A small contrastive audio-text model, trained from scratch.
Training: soap at rate 0.0025, 5500 steps, batches of 128.
Rows from block 2 of the text encoder, named by matrix and row number. Rows with one number belong to one neuron. Each number is 128 + 24 x the weight over the matrix's rms, rounded and kept within 0 to 255. All counts start at 0.
# fc1: MLP up (text_encoder.blocks.2.mlp.fc1.weight, 768x192), inputs 96-191
# fc2: MLP down (text_encoder.blocks.2.mlp.fc2.weight, 192x768, transposed), outputs 96-191
fc1.48 [102 125 131  97 146 141 121 143 134 148  93 134 121 152 141 153 114 134 106  62 131 129 118 167  99 123 167 150 132 120 128 143  84 111 136 105 119 122 151 173 118 121 137  85 152 146 136 123 130 105 118 151  94 136 118 122 166 104 131 103 125 139 140 103 103 159 121  88 108  65  85 156 124 122 133 123 166 138 136 100 154 114  95 120 121 149 148 110 132  90 130 122 107 128 101  69]
fc2.48 [118 114 124 153 100 137 141 127  75  97 138 101 138 101 131 109 123  97 192 136 145 113 115 140 127 121  57 129 139 137 112 140 157 152  87 126 134 107 116 124  88 163  97 139  33 108 156 131 124 146 120  90 146 136 136  86  93 118 160 129 118 152 124 158 128 105 126 153 157 182 132 126 124 134 134 158  90 119 105 140 150 108 134 123 178 113 113 127 114 159 107 108 152 156 133 164]
fc1.49 [115  90 134 167 106 110 118  91 126 152 161 121  71 118  85 154 142 108  81  80 128 107 185  71 122 156 106 127 121 227  80 110  91 167  93  66 130  97 141 155 142 116 181 102 167 116 144 155  93 102  92  88 123 103  89 146 163  97 105 177 114 130 153 148 208 102 123 118 120 100 175 119  96 156 121 117 112 135  87 117 103 173 129  53  89 119 134 145 111  77 115 146 111  50 150 153]
fc2.49 [171 148 153 191 142 174 104 163 114 105 139 110 117 116 159 144  76 167 114 130 140 155  26 168 127 143 129 122 136  84 138 155  82 120 114 144 110 114 156 108 130 146  97 131 157 149 152 107  92 154 115 159 136 134  84 119 114  81 183 146 104 123 151 120  96 107 103 123 174 111 116  56 144 127 108 118 113 121 139 106  97  77 116 130 145 142 146 126 122 103 102 160 194 140 152 103]
fc1.50 [181 145 167  99 184 120  92 143 139 128 156 143 123 130 170  87 139 125 140 151  85 112  98 133 144 153 101  96 106  91 124 114 100 147 150 122 164 135 134 113 123 107 125  95  82 151 124 136 101 118 154 112 131 102 153  96 126 117 113 107 127 157 113 196  75 136 122  98 122 128  93 136 129  99 122 146 144  92 151 117 110 117 145 130  75 144 148 105 146 139 114 140 102 121 171 108]
fc2.50 [105 119  99 158 105 101 196 126 112 129  99 100 104 113  90 144 127 119 115 154 162 136 160 123 112  67 133 139 164 159 142  97 126 118  90 138 144 146 171 144 136 147 121 153 172 109 164  98 164 174 121 139 100 131 136 173 166 147 140 106 126  95 124 111 176 111 136 121 134 131 154 123 143 149 157 119 105 128  99 142 152 145 138 114 132 133 103 164 100 129 155 135 138 113 136 166]
fc1.51 [119 102 166 164 135 152 104 125 136 121 102 131 123 123 114 149 139 158 125 134 101  91 126 135 155 147 128 127 149 134 110 139 123 153 125 137 149 121 130 124 144 149 145 114  80 135 147 108 151 155 144 124 120 138 116 105 138 122 142 131  95 130 137 133  98 113 119 126 131 169 134 124 121 174 107 118 126 140  96  88 120 136 149 129 135 132 112 126 168 114 107 171 105 141 132 146]
fc2.51 [ 97 153 112  89 146 123 136 157 153 143 107 132 103 122 122 122 166 109 111 148 138 137 151 107 100 122 104 112 118  77 148  96 130 132  94 149 150 116 121 127 107 121 126 171 146 130 110 136 142 141 129 141 119 137 122 184 144  96 115 159 150 105 122  98 143 128 135 160 105 122 113 149 120 108 163 144 139 158 111 160 139 112 168 132 178 148 105 158 111 176 177 149 164  86 113 121]
fc1.52 [132 100 140 160  88 149  87  96 112 145 125 143 142 125 118 128 137 124  89  89 105 119  91 108 114 137 142 100  99 136  77 135 135 181  85 100 126 115 103  92 134 116 136 159 104 114 180  99 115 117  90 173  86 121 102 163 147  70 143 161 168 118 146 129 139  75  99 101 103  80  84 128 134 129 161 154 142 112  93 115 128 136 111 137 140 140 124 154  93 143 145 165 158  82 129 108]
fc2.52 [133 135 146 115 160 100 175 160 131 148 117 145 123 143 121 162 132 123 119 148 137 164 139 128 170 124 114 178 127  95 123 142 125 140 157 159 125 126 112 137 139 125  98 103 135 152 123 186 136 141 212  94  59  92 127 102 136  73 125 105 137 127 132  93  97 207 107 157 133 179 182 116 130  96  97 148  91 125 173 141 103 120 151 106 118 146 155 158 153 135 119  94  86  85 144 136]
fc1.53 [133 150 158  97 121 110 135 128  97 118 127 141 110 109 165 122 131 127  92 132 130 140  91 136 138 177 129 105 117 137 146 120 100 136 106 115 119 105 159 133 140 122 101 155 124 130 137 117 135 132 139 148 138 135 112 106 106 133 117 108 132 114 123 143 119 143 127 103 105 132 133 131 116 116 119 131 138 120 124 136 134 132 134 135 100 118 124 141 118 119  95 131 123  84  99 166]
fc2.53 [128  93 133 155 117 136 148 150 162 140 153 115  93 135  79 166 134 107 172 144 114  77 146 134 133 107 132 161 154 111 126 138 119 114 115 167 149 118 123 141 132 123 140 128 136 113 130 113 102 132  78 114 137 141 148  82 136 119 125 143  89 136 106 139 128 113 134 154 132 136 121 124 113 120 123 104 112 122 132 143 130 136 115 126 145 114 125 136 133 137 142  78 131 107 160 134]
fc1.54 [146 125  89 107 126 114 141  86 127 146 149 119 150 114 135 130  99 142 130 102 148 142 126 129 139 118 142 119  85 118 160 135 154 126 141 141 140 137 142  76 130 100 112  96 113 155 149 126 144 123 132 105  90 147 142 143 123 139 147 119 152 112  97 124 140 140 145 117 167 138 131  97 131 138  82 129  87 111 156 123 139 112 149 120  82 128 133 116 158 130 132 124 135 120 100 146]
fc2.54 [147 141 133 188 165 135 117 148 137 114 105 159 124 127 112 130 156 125 107 177  94 123 141 158 109 124 137 125 152 119 120 142  72 131 129 106 141 127 143 159 120 128 170 162 123  98 125 103 124 124 134 119 145 130 111 159 140 112 121 123 120 161 131 165 120 126 103 132  79 122 140 150 106 136 154 119 132 165  99 135  97 117 108 127 164 135 167 142 133 118 165 123 129 136 117 124]
fc1.55 [ 99 137 145 135 134 116  85 151 138 136 104 146 158 104 122 131 146 159 103 134  94 111 160 141 131 135 145 121 105 160 175 144 135 132 100 138 121 151 113 118 125 114 170 128 102 112 137 146 141 136 129 125 146 116 107 117 137 166 136 130 108  98 149 142 119 118 159 101 132 108 136 134 118 111 115  99 129 113  94 161 144 111 144 123  96 148 123 142 149 140 141 115 116 106 133  94]
fc2.55 [143 115 118 107 137 146 161 108 133  95 189 113 105 160 160 106  83  74 173 139 137 167 130 121 126 111 145 143 123 147 138 135 138 123 151 126 124 126 126 132 147  97 117  98 159 165 151 160 126 125 120 123  97 102 127 106 122  77 110 130 127 154 130 128 132 104 120 144 145 138 117 113 137 152 140 111 129 116 134 132 129 143 122 158 136 124 159 133 146 108 114 107 120 151 131 133]
fc1.56 [141 148 123 129 102 125 102 131 166 127 124 115  88 164 118 103 136  79 113 144  91 156 123 131 125 126 145  97 102 117 131 117 144 128 133 126 156 100 149 154 105 103 147 123  86 130 112 133  98 115 112 158 138 149 155 113 112 131 154 120 124 132 150 133 144 103 128 115  98 122 170 108 132 113 113 136 135 123 105  95  97 162 146 126 146 112 109 129 161 168 119 131 142 132 125 110]
fc2.56 [136 115 139 151 123 119 149 128 101 115  89 139 149 101 108 144 130 143 116 162 131 103 175 119 134 112 144 119 140 155 112 140 117 150 122 146 111 158 123 110 126 131 116 109 139 114 125 125 132 124 188 125 104 126 124 109 101 134 116 162 127 115 112 145 134 128 137 145 174 141 112 141 120 142 144 133 150  96 126 134 133 104 139 106 118 115 153 127 112  93 128 129 140 109 119 112]
fc1.57 [129 155 127 122 124 219 111 136 153 117 120 109 154 114  59 120 120 132 170 136 106 111  65 169 153 101 148 135  76 140 109  93 132 185 111 149  73 121 167 152 158 132 170 109 100 164 139 146 146 169  70  74 119  94 144 114 121 134 129 167 138  92 101 104 127 129  68 167 183 149  82 132 129 146 116 106 151 114 193 121 136 114  89 151 171  85 117  81  81  90 192 108 132 101 116  96]
fc2.57 [137 109 154 134 119 120 167 149 150 128 107 101 118  68 159 124 142  59  94 103 113 114 153  92 112 134  94 156 160  91 146 105 123 106 143 153 146 138 109 128 141 153 115 162  75 100 136  79 110 137 164 155  78  77  82  84 140  88 142 150 145 164 131 105 156  90 115  90 123 159 158 156 117 106 172 141  76 100  91  82  98 173 150 115 124 147 150  76 158 133 117 127 118 112 114 171]
fc1.58 [159 127 153 114 156  94 135  96  75 103 144 112 128 142 115 138 162 169 123 116 135 141 150 116 177 135 122 145 152 126 148 127 108 134 109 120 166 130  92 136  96 135 139 120 132 143 106 117 154 144 142 148 149 126 113  94 130 154 145 140 131 147 140 114  97 131  97 161  97 122 128  93 145 149 146 118 151 156  93 117 137 148 135 126  87 160 156 129 110 118 112 149 139 140 157 122]
fc2.58 [133 127 136 111 123 128 128 180 123 158 169 176 113 131 120 151 122 134 119 137  93 113 135 111 132 103 108  91 124 136 133 114  87 135 127 153 147 120 145 116 152 143 115 115 162 118 129 104 123 134 131 129 107 132  98 152 142  84 117 117 137 145 148 129 176 128 102 118 130 103 111 122 133 125 120 121 100 140 153 145 115 127  67 135 135 161  89 128 126 127 104 150 126 134 102 128]
fc1.59 [137 149 155 123 102 135 139 124 139 124 107 112 118  92 137 113  78 119 112 129 178  56 144 120 138 135 141 137 100  98 130  87  70 120 123 141 110 167  92 142  96 130 169 129 111 149 109  86 142 159 157  77 111 157 123 103 144 142 167 105 171 113 118 114 100 132 109 111 137 158 136  87  98 162 217 103 131 142 162 172 137 109 127 124 123 120 151 141 152  91 150  84 123  96 137 111]
fc2.59 [ 94 121  95 134 142 118 138  99  97 150 116  76 135 126 138 138 171 121 139 121  75 147 103 130 129 134 110 143 142 139 142 119 176 116 123 135 116 110 176 104  90 118 111 142 122 149 150 155 132 138 113 147 172 128 101 142 129 134 121 131  86 134  82 134 161 120 122 121 121 115 108 172 162 114  66 148 106  90 142  93  93 152 107 100  81  91  93 125 128 138  86 138 115 164 156 148]
fc1.60 [106 103 126 121 127 125 133 123 142 138 143 150 165 123 123 103 134 165 148 147 141 161 137 140 121 144 146 142 160 119 137 125 130 134 160 127 165 136 130 130 127 125 128 121 108 120 127  81 107 133 114 118 112 143 107 147 119  99 126 117 150 129 149 119  88 113 132 146 129 143 137 113 128 127 116 128 135 138 126 145 143 129 151 113 142 134 139 108 131 134 133 129 143 103 127 159]
fc2.60 [126 127 124 107 123 146 124 154 134 111 137 130 147 144 116 127 101 150 120 138 120 126 138 135 127 119 128 140 116 128 125 122 125 130 132  98 101 108 133 134 148  93 117 126 150 123 137 167 151 133 106 122 111  94 103 102 165 175 134 119 113 112  99 132 156 152 123  99 122  97 140 115 139 145 121 127 148 125 114 131 133 102 161 110 138 134 141 166 174 115  95 116 107 140 130 112]
fc1.61 [154 112 132 100 113  90 109 135 153 115 137 123  93 138 167 129 132 167  93  79  96 151 168 126 111 162 137 114 137 115 111 123  94 155 130 125 134 145 124 135  99  87 146 111 156 130  97 143 150 128 117 114 127 138 110 130 118  97 140 127 135 128 108 137 113  97 131 117 142 107  97 137  98 107  91 102 100 141 150 136 111 113 135 130 108 131  96 144 136 113 135  82 101 138 121 129]
fc2.61 [102 113 107  87 129 115 165 151 125 111 131 149 132 119 108 117 158  68 149 142 133 130  98 144 162 116 143 128 148 123 148 102 180  94 145 122 186 133 113 107  95 150 101 130  79  67 157 132 119 131  97 122 164 150 126 112 148 111 135 136 105 113 110 157 135 101 114 143 134 144 146 111 150 128 125 151 145 127 135 127 106 103  84 128  87 124 115 130 104 131 103 111 131 130 153 114]
fc1.62 [ 93 155 123 115 116 204 115  84 112 155 111 114 119 103 116 168 127 138 131 120 147  96 159 159 143 127  54  72 101 102 139 147 140 184 148 124 134 147 139 173 111 104 123 122 115 106 115 110  88 128 126 128 137  90 120 184  86 109 118 111 113 132  95 161 136 151 123 116 111  98 135 136 178 126  84 116 144 157 166 114 145 164 140 147 138 133 120 120 118 130 109 158 115 164 107 157]
fc2.62 [149 123 126 123 151  87 133 134 146 166 154 119  98 155 154 114 121 133 143 115 109 159  93 108 150 121 115 147 131 154 133 126  57  94 145 147 104 135 159 106 117 143 153 124 140 139 104 150 139 132 123 113 119 158 126 100 169 174 127 150 120 160 168  98 139 129 120 125 119 146 113 119 128 130 184 147 121 133  89 154 154 117 130 113 148 134  97 148 129 139 124  96 136 141 167 134]
fc1.63 [127 129 123  93 127  96 121 119 126 105 131 101 104  95 144 119 137 130 113 107 159 139 154 124 154 132 137 141 118 107 137 156 129 140  96 158 122 154 161 131 135  87 134 149 115 151 119 148 168 151 144 137 143 129 106 114 145 151 132 154 140 126 143 171 122 128 124 128 119  82 117 127 127 120 117 126 151 155 126 158 126 100 110 126 117  87 157 129 132 120 139 132 145 111 102 117]
fc2.63 [113 160 107 119 130 158 157 141 124 121 122 159 138 159 130 122 140 117 137 161 115 138 103 140  93 115 133 111 126 139 113 125 143 120 110 113 121 112 101 139  91 122 130  99 125 116 104 122 113 111  92 108 106 131 136 158 126 135 152 103 147 134 114 115 140 130 116 133 129 107 100 109  89  95 110 155 130 126 114 145 124 117 147 121 140 181 125 109 109 148 130 141 131 120 126 105]
fc1.64 [ 86 124 122 158 136 150 142 143 147 139 102 113  90 126 125 112 138 142 114 151 121 137  83 136 131 126  96 116 121 110 158 107 109 125 134 156 122 133 155 134 138 116 148 114 143 111 148 128 145 134 128 113 118 134 106 143 111 114 112 128 113 165 159 123 149 126 147 141 124 143 103 124 123 139 138 123 132 132 133 133 116 131 134 131  90 113 122 128 146 122  84  99 135 144 150 107]
fc2.64 [162 143 116 113 133 117 115 132 111 105 129 150 139 148 112 150 131 111 134 122 130 100 162 119 131 115 135 142 136 137 133 155 120 136 129  95 124 163 120 122 142 138 100 124 140 153 119 128 111 112 122 152 102 125 152 141 114 117 153 156  99  88  96  92 109 116 138 132 121 116 136 119 157  90 153 113 144 141 147 101 128 118 159 133 113 137 119 130 128 134 161 154 129 134 112 123]
fc1.65 [159  81 102 126 109 113 146 157 120 126 150 125  93  79 168 109 155 136 158 130  95 142 127 147 149 142 127 111 142  92 140 131 111 114 105 143 139 126 131 129 105  84  89 129 137 128 176 162 110 132 170 125 153 150 122 150 151  99 159 146 149  92  94  91 124  98 126 133 138 132 182 142 110 121 120 140 114 131 135 131  97 116 122 121 120 128 138 105 136 113 111 133 103 145 155 140]
fc2.65 [ 84 141  85 165 144 138 124 130 115 103 148 149 148 164 129 136 143 109 137 129 125 135 121 129 165 115 138 114 113 118 169 105 149 146 120 164 111 143 116 134 121 142 168 149 116 131 115  89 125 117 102 129 163 154 144 112 150 129  99 121 142 145 218 132 129 139 159 118 126 127  85 139 166 155 128 137 140 132 112 122 132 150 140 115 130 124 105 136 141 131 163 115 126 108 106 119]
fc1.66 [116 174 165 169 107 164 126 143  78 121  95 142 181 132  93 122 131  84 141 133 106 140 141 183 157 147 140 140 169 114  96 108 143 154 119 145 169 103  94 130 121 105 126 134 141 179 113 123 119 118 141 144 112 128  86 111 154 128 129 129 104 150  77 116  97 150  70 118  92 125 140 153 119 103 119  65 145 120 107 139 128 177  76 126 159  79 101 133 107 112 137 166 116 106 140 128]
fc2.66 [115  99  82 112 135 108 122 119 127 132 135 114 147  96 102 133 120 117 149 141 126 161 121 147 106 116 159 131 131 185 130 147  98 135 116 135 140 141 168 148 190 108 136  74 143 126 125 141 122 150 118 118 119 102 138 111 128 146 132 107 131 102 148 132 158 127 121  95 146 127 131 136 144 118 126 136 138 116 136 114 109 108 145 136 138 132 137 149 122 131 119 129 103 140 150 134]
fc1.67 [147 136 108 146 132 134 153 100 136 105 119 154 130 131 123 134 117 165 141 116 132 164 145 133 152 134 151 142 147 147  96 118 115  96 159 103 119  99 117 145 156 148  96 110 113  83 136 135 124 118 111 153 150 138 141 108 121  95 125 174 147 110 116 153 125 122  83 126 111 133 117 132 133 121 140 140 161 138 167  85 164 113 124 128  99 148 129 149  93 141 152 109 132 117  68 123]
fc2.67 [130  75 123 105 140  94  92 141  97 145 115 143 142 126 119 122 137  99 130 171 137 116 127 111 115 112 119 124 146 110 152 109 175 154 102 153 131 135 161 117  93 104 132 123 116 162 104 123 141 124 132 122 114 132 129 117 153 130 110  80 131 146 110 137  94 153 160 107 117 135 138 117 131 148 102 101 131 141 105 148 107 128 143 120 153 118 137  99 164  90 106 141 130 150 156 133]
fc1.68 [130 109 156  94 125 136 122 152 125 127 125 104 122  96 113 108 120 148 137 148 107 139 144 155 123 108 157 129 163 128 125  98 124 101 114 157 127 146 141 109 123 167 125 150 103 125 124 133 140 123 144 112 121 111 117 145 107 101 125 130 133  78 144 138 106 107 151 134 143 171 127 114 131 122 119  86 151 119 125 123 156 127 143 131  80  89 149  95 121 128 136 132 160 143 128 117]
fc2.68 [111 141 105 139 124 128 141 132 130 110 122 109 105 162 108 149 125 139 119 131 135 125 138 138 113 132 119 143 105 113 109 161 132 161 129 115 147 145 130 157 129 114 128 115 150 127 165 136 124 131 116  99  99 141 156 130 151 137 134 143 114 170  87 124 141 138 129 110 107  99 106 152 134 124 130 134  95 142 125  98 131 138  91 126 151 142 119 117 134 124 120 124 129 111 133 100]
fc1.69 [133 107 123 137 146 117  86 141 155 121 117 108 132 151 117 134 113 110 137 112 124 153 136 122 138 122 136 113 118 117 160 137 130 160 144 156 131 119 126 104 131 105 142 119 148 105 148 133 118 104 138 151 107 132 106 131  92 107 109 149 142 120 102 139 148 120  86 137 104 133 111 113 118 153 134 115 113 157  94 127 146 160 132 140 144  87 124 127 127 134 124 112 140 122 118 139]
fc2.69 [112 169 115 112 113 128 151 108 111 128 136 123 108  87 110 107 155 116 148 137  94 135 114 105 136 138 111 151 102 148 100 130 145 127 113 125 117  95 135 110 151 137 110  96 107 114 113 143 133 138 127 124 124 114 114 134 130 117 142 155 146 103 157  85 124 144 138 124 139 105 156 142 113 133 127 143 145 135 113 136 121 103 127 121  77 150 155 118 122 154 113 137  99 140 151 141]
fc1.70 [126 137 108 163 137 165 145 139  92 118 139 137  58 172 145  73  58 133 134 117  87 105 158  95 135 153 126 146  93 136 131 145 177  99 126 144 179 145 201 142 102 160 112 146 125  82  65 120 123 112 146 143 113 103 172 150 132 116 188 151  99  97 135  87  89 163 118 154  86 125  85 131 107 182  81 128 121 120  47 105 123 114 114 119  87 187 122 130 119 118 147 105 185 105  77 150]
fc2.70 [ 79  89 135 153 171  98  92 125 161  89 151 148 213  93 129 130 157 167 148 176 130 151 125 108  86  98 138 125 171 126 120 100 151 164 130 194 130 143 112 136 111 134 115 152 141 146 122 128 166  98 152 148 174 147 206 154 121 151 131 140  30 128 128 116  92  99 152 107 120 133 141 184 162 126 160 160 104 102 149 110 201 124 136 161 157 140 125  97 129  94 110 140 115 147  99 154]
fc1.71 [127 130 100 141 150 103 130 110 117  97 120 161 102 130 133 147 134 126 122 118 122 146 132 125 125 144 110 130 137 114 112 108 122 117 106 115 158 109  74 113 125 104 127 105 138 122 137 123  86 149 118 123  96 131  96 115 110 127 126 146 134 153 121 106  93 147  98 120 137 142 114 150 115 172 124 127 126 122 142 107 122 151 142 150 145 110 123 107 150 164 125 140 125 128 125 131]
fc2.71 [149 132 128 133 122 129 100 136 159 140 123 104 154 110 131 119 145 149 130 103 117 106 114 132 132 130 109 114 119 139 126 134 113 127 137 152 138 120 104 101 129 142 161 152 122 109 122 130 121 137 158 144 144 124 153 106 114 139 110 119 103 147 142 118 141 115 163  93 117 106 147 120 145 141 163 128 125 159 133 119 139 136 160 124 104 139 120 120 133 112 106 146 124 116 139 177]
fc1.72 [122 141 126 160 139 125 129 114 129 110 145 130  99 102 140 126 100 151 135 129 122 121 137 127 165 180 126 119 122 130 118 142 139 140 123 123 157 124 127 144 117 107 128 113 124 128 154 153 152 158 177 126 129 129 101 163 124 154  68  61 128 126 134 128 113 119 145 130 125 127 130 125 129 129 109 104 148  95 128 161 113 149 146 112 125  90 114 108 157 101 150 124 101 110 115 147]
fc2.72 [107 151 160 121 135 129 124 125 142 133 134 129 117 167 119 114 148 135 113 142 129 156 108 123 123  90 123 126 138 147 139 132 125 122  91 127 102 155 140 144 121 121 145 126 102 175 166 130 145 141 140 130 113 147 129 129 117 134 106 146  71 161 117 138 124 160 133 149 119 123 123 125 122 120 110 149 130 124 145 149 100 141 115 136  90 174 159 125 140 116 153 113  98 119 143 105]
fc1.73 [127 117 103 139 175 166 149 166 109 142 145 122 128 144 122  97 120 103 132  92 137  89  93 134 140 113 145 127  88 155 127 174 141 122 114 132 143  77 163  99 114 133 149 151 154 135 160 102 138 137  98 102 114  92 117 113 122 121 114 110 140 175 144 114  87 121 112 122 110 141  88 130  92 119 104 145 135 148 115  72 166 117 105 120 105  88 154 116 132  82 161 139 132 101 140 169]
fc2.73 [165 139 145 148 115 114 105 105 169 141 113 152 151 134 105 147 131  97 137 128 134 144 145 146 124 146 142 133 138 139 103 123 108 156 105 131 124 155 108 139 139 144 104 127 102 145 125 115 105 137 154 115 113 146 127 117 102 111 170 170 132 123 102 119 145 163 115 109 153  92 163 123 130 115 146 141 133 113 148 133  66 131 135 124 164 140 142 170 124 127  65 140 111  99 135 103]
fc1.74 [ 87 145 122 137 132 106 119 103 113 125 141 119 137 132 113  93 146 121 132 140 125 171 118 147 120 117 140 107 107 137 112 141  86 131 132 117 131 122 119 150 123 111  95 115 102 108 116 143 118 157 109 119 109 114  97 135 141  92 171 136 150 135 155 114 106 122  92  71  90 109 160 142 135 138  86 132 157 124 126 142 154 155 141 130 142 149 140 154 146 127 135 126 108 166 128  91]
fc2.74 [168 130 122 109 116 173 103 125 137 118 135 135 135 103 144 157  82 127 134 156 133 125 127 102 119 124 121 156 117 114 129 144 147 132 120 180  77 151 123  94 119 124 140 122 149 155 158 107 135 109 109 131 114 120  88 136 112 134  76  88 102 150  97 120 148  88 134 105 122 133 111 138 132 127 146  96 114 133 103 136 113 107 150  89 135 101 140 144 145 144 111 133 135 129 110 142]
fc1.75 [104 147 104 104 133  80 119 144 133 116 157 145 113 134 113 153 107 139  86  82 120 143  65 121 125 168 148 172 150 143 139 127  83 185 106 141  99 146 134  95 114 153 101 117 165 125 188 163 168 147 112 112 125 131  84 144 131 165 150 119 142 116 125 157 134 139 114 153 159 124 146 150 109 157 189 121 153  71  62 144 116 189 179 110 109 118 127 138 116 140 124 125 153 118 109 102]
fc2.75 [114 105 106 115 116 167 137 175 115 115 128 130 155 148 143 110 149 138 137 152 160 122 171 162 112 108 101  80 119 109 131 103 125 111 109 122 150 143 168 138 166 131 135 150 127 103  45 164  94 122 166 139 154 131  95 137 134 138 128 130  98 120 165 123 147 129 165 132 150 145  97 110 170  92 127 154 122 148 117 141 123  73  76 126 126 152 143 171  82 109 160  72 117 111 167 105]
fc1.76 [138 127 137 116 123 188 125 181 118 144 145  74 103 166 154 165 144 145 119 119 141 116 158 104 165 115 135 132 129  38 104 168 109 119 136  83 108 136 130 121 155 124 121 137 137 159  88 121 123 106 152 107 119 138 171 122 118 122 158  99 114 100 156 101 149 105 133 107 146 133 107 147 151 105 116 143 128  88 141 176 138 126 135 165 125 143  88  99 125 139 107 133 147 136 168 145]
fc2.76 [150 153 139 166 119  90 110 107 160 113  92 180 162 126 178 137  82 112 145 107 154 161 118 157  99 123 114 118 150 183 135  96 128 152 140 118 130 126 117 181 151 126 134 120 116  86 144 123 168 101 117 137 187 160  78 151 106 170 119 106 143 122 108  94 118 141 169 175 106 104 122 133 113 162 171 151 127 144 109  97 138 122 121 130 133 109 171 165 116 149 115 137 164 123 102 126]
fc1.77 [135 143  89 130 143  98 123 111 140 112 124 152 137 113 133 162 124 127 136 137 147 143 153 132 113 161 134 125 120 136 141 155  91 116 139 120 104 146 138 123 115 102 159 135 113 111 130 188 126 109 103 153 148 124 164 137 122 120 139 139 116 116  96  90 148 140 126  59 146  97 110 125 137 131 157 132 121 143 123 151 111 135 151 134 115 107 139 123 113 125  86  75 146 122  97 149]
fc2.77 [128 143 155 129  98 125 103 130 115 128 157 157 102 139 133 118 126 104 151 150 110 122 134 105 133 103 127 119 178 103 105 118 156 164 129 129 118 107 117 138 129 138  96 136 125 100 132 106 113  91 138  91 121 129  95 123 128 130 115  95 112 125 111 201  72 101 136 178 109 127 128 112 136 107  99 154 174 124 127 129 134  90 118 119 133 134 126 115 103 108 171 144 125 124 156 130]
fc1.78 [120 103 121 186 116 145 125 115 138 147 116 129 138 106 140 153 114 130  99 168 157 120 165 136 142 139 148 112 101 112 158 115 140 114 149 123  78 142 128 149  98 129 159 160 102 140 120 141 163 125 128 119 143 122 133 160 102 121 115 116 121 109 105 124 119 117 167 139 112 173  97 151 115 174 136 104 115 150 139 117 130 144 135 122 112 145 113  86 126 133 110 119 102 121 137 141]
fc2.78 [134 145 134  87 130 117 124 100 134 109 155 150  98 153 135 130 166 127 151 105 107 140  82  96 121 134 104 125 144 141 117 137 128 156 140 115 167 122 136 118 145 141  91 102 127 121 111 113 110 119 165 141 127 154 142 119 131 144 147 124 126 132 149 120  87 110  94 133 135  90 140 135 130  92 117 164 128 110 115 139 150  74 132 119 108  86 146 117 138 120 155 145 168 127 120 146]
fc1.79 [144 100 147 132 122 129 131 135  77 105 134 115 148 165 129  98 105 110  98 130 145 128 144 133 108 142 160 136 151 162 100 141 145 158  99 110 143  97 116 129 134 143 156 144 114 146 140 157 124 147 127 134 120 121 115  99 110 130 130 116 105 121 128 119 136 139 119 136 117 138 155 130 105 132 127 115  93 145 120 135 137 122 131 177 130 147 167 104 119 162 125 125 106 156 124 133]
fc2.79 [125 155 104 147 132 111 131 136 163 139 154 124 144 101 125 178 156 146 164 157  87 121 124 121 107  96 103 104 126 114 107 146 132 141 130 128 124 121 111 120 172 145 122 150 140 117  97 136 141 118  98 117  82 121 121 180 149  97 106 137 123  85 133 147 152 102 140 125 120  98 111 116 147 119 137 158 135  99 110 134 128 138 140 118 123 116 123 131 112  86 143 137 101 127 114 115]
fc1.80 [ 82 116 122 141 107 154 126 146 142 160 120  58  99 124 115  65 120 163 128 141 146 102 134 168 131  95  98 148 164 124 111  83 129 130 130 101 172  77 161 153 104  84 101 123  98 102 129 119 147 155 123 118 144 121 158 134 120  95 163 109  95  57 162 168 118 126 170  87 157 114  78 108 143 115 104 100 116 108 111 122  55  94 151 136  93 140 146  81 179 114 175  84 150 115  76  98]
fc2.80 [ 75 185 151 141 154  77 126 149  64 108 170 118 149 133 158 119 152 122 179 117 108 168 125 115 134 140 136  95 106 124 165 201 150 134 121 108 102 114 115 181 102 130  83 185 118 166  98 134 130 151 183 130 132 118 117 135 125 182  87 137 144 177 147 164 142 108 124 171 135 154 147 136 113  93 170  89 154 168 112 115 124 115 117 143 127 139  96 132 159 102 109 144 150 113 139 171]
fc1.81 [169 159 163 206 158 106 104 163 125  92 117 133 112 137 190  93  95 141 124 136 123 173 105 136 117 149  81  91 139 125 143 126 141 155 145 122 138 140 111 115 160 122 148 124  92 114 121 166 121 125 109 135 124 133 124 145 143 114 127 132 112 117 161 128 168 153 142 164 133 123 162 132  92 140 118 112 135  46 179 123 129 151 120 112 137 114 116 126 142 135 141 127 150 124 142 114]
fc2.81 [154 147  97 130  94 158 101  55 152 157  94 136 136 164 154 117 209 156 100 127 144 117 164 137 129 107 122 120 164 121  65 127  84  73 147 106  74 102 109 131  85 120 141 159 139 139 135 140 148 109 115 170 142 149 116 133 137 124 136 156 117 116 149  98 100 125 157  72  95 163 111 153 110 181 142 129 102 148 138 120  72 132 125 171 160 149 114 135 122 139 167 142 115  96  94 171]
fc1.82 [ 92 129 121 123 136 116 139 130 138 136 117 156 132 160 111 204 123 133 145 123 153 141 117 151 138 122  94 156 127 123 140 125 118  91 123 124 118 120 122 109 153 133 159 106 137 150 125 158 122 116 113 134 140 158  90 141 136 164 157  85 154  81 118  96 105 151 128 122 140 128 132 152 100 114 111 125 125 103 129 143 134 147 151 103 120 121 143 130 130 148 121 148 169 131 110 122]
fc2.82 [155 137 106 170 149 123 120 125 173 126 156  73 183 121 181 137 115 124 144 141 128 128 132 107 111 105 132 120 139 114 164 141 113 139 131 133 131 108 111 110 127 120 117 122 102 116 151 127 149 146 159 120 125 111 110 100 136 137 128 135 114 143 150 122 139  73 142 119 142 163 129  83 153 129 137 127 120 102 114 125 152 115 111 130 115 150 158 135 128 158 149 115  84 146 150 157]
fc1.83 [127 115 133 122 142 130 144 127  78 126 136 104  92 105 130 102 121  96 113 125  91 141 145 116 119 122 141 151 111 120 106 112 145 162 139 160 131 112 127 129 143 146 148 138 130 108 132 132 135 133 157 112 135 130  86 165 113 114 145 138 121 151 134 133 158 130 153 142 133 123 131 123 137 121  92 112 134 135 150 112 123 131 148 106 122 160  91 130 113 132 126 135 109 142 119 150]
fc2.83 [115 119 107 124 108 137 113 125 119 140 148 162 143 128 123 121 123 168 151 134 125 140 131 134 112 144 116 116 141 127 164 128 124  90 137  90 138 157 128 129 164 137 156  76 173 131 152 116 150 132 122 163 123  92 142  88 133 111  90 118 124 138 115 114 109  94 112 121 109 139  88 129 114 123 127 169 118 124  95 122 140 124 106 118 118 113 138 115 121 109 155 123 167 117  92  96]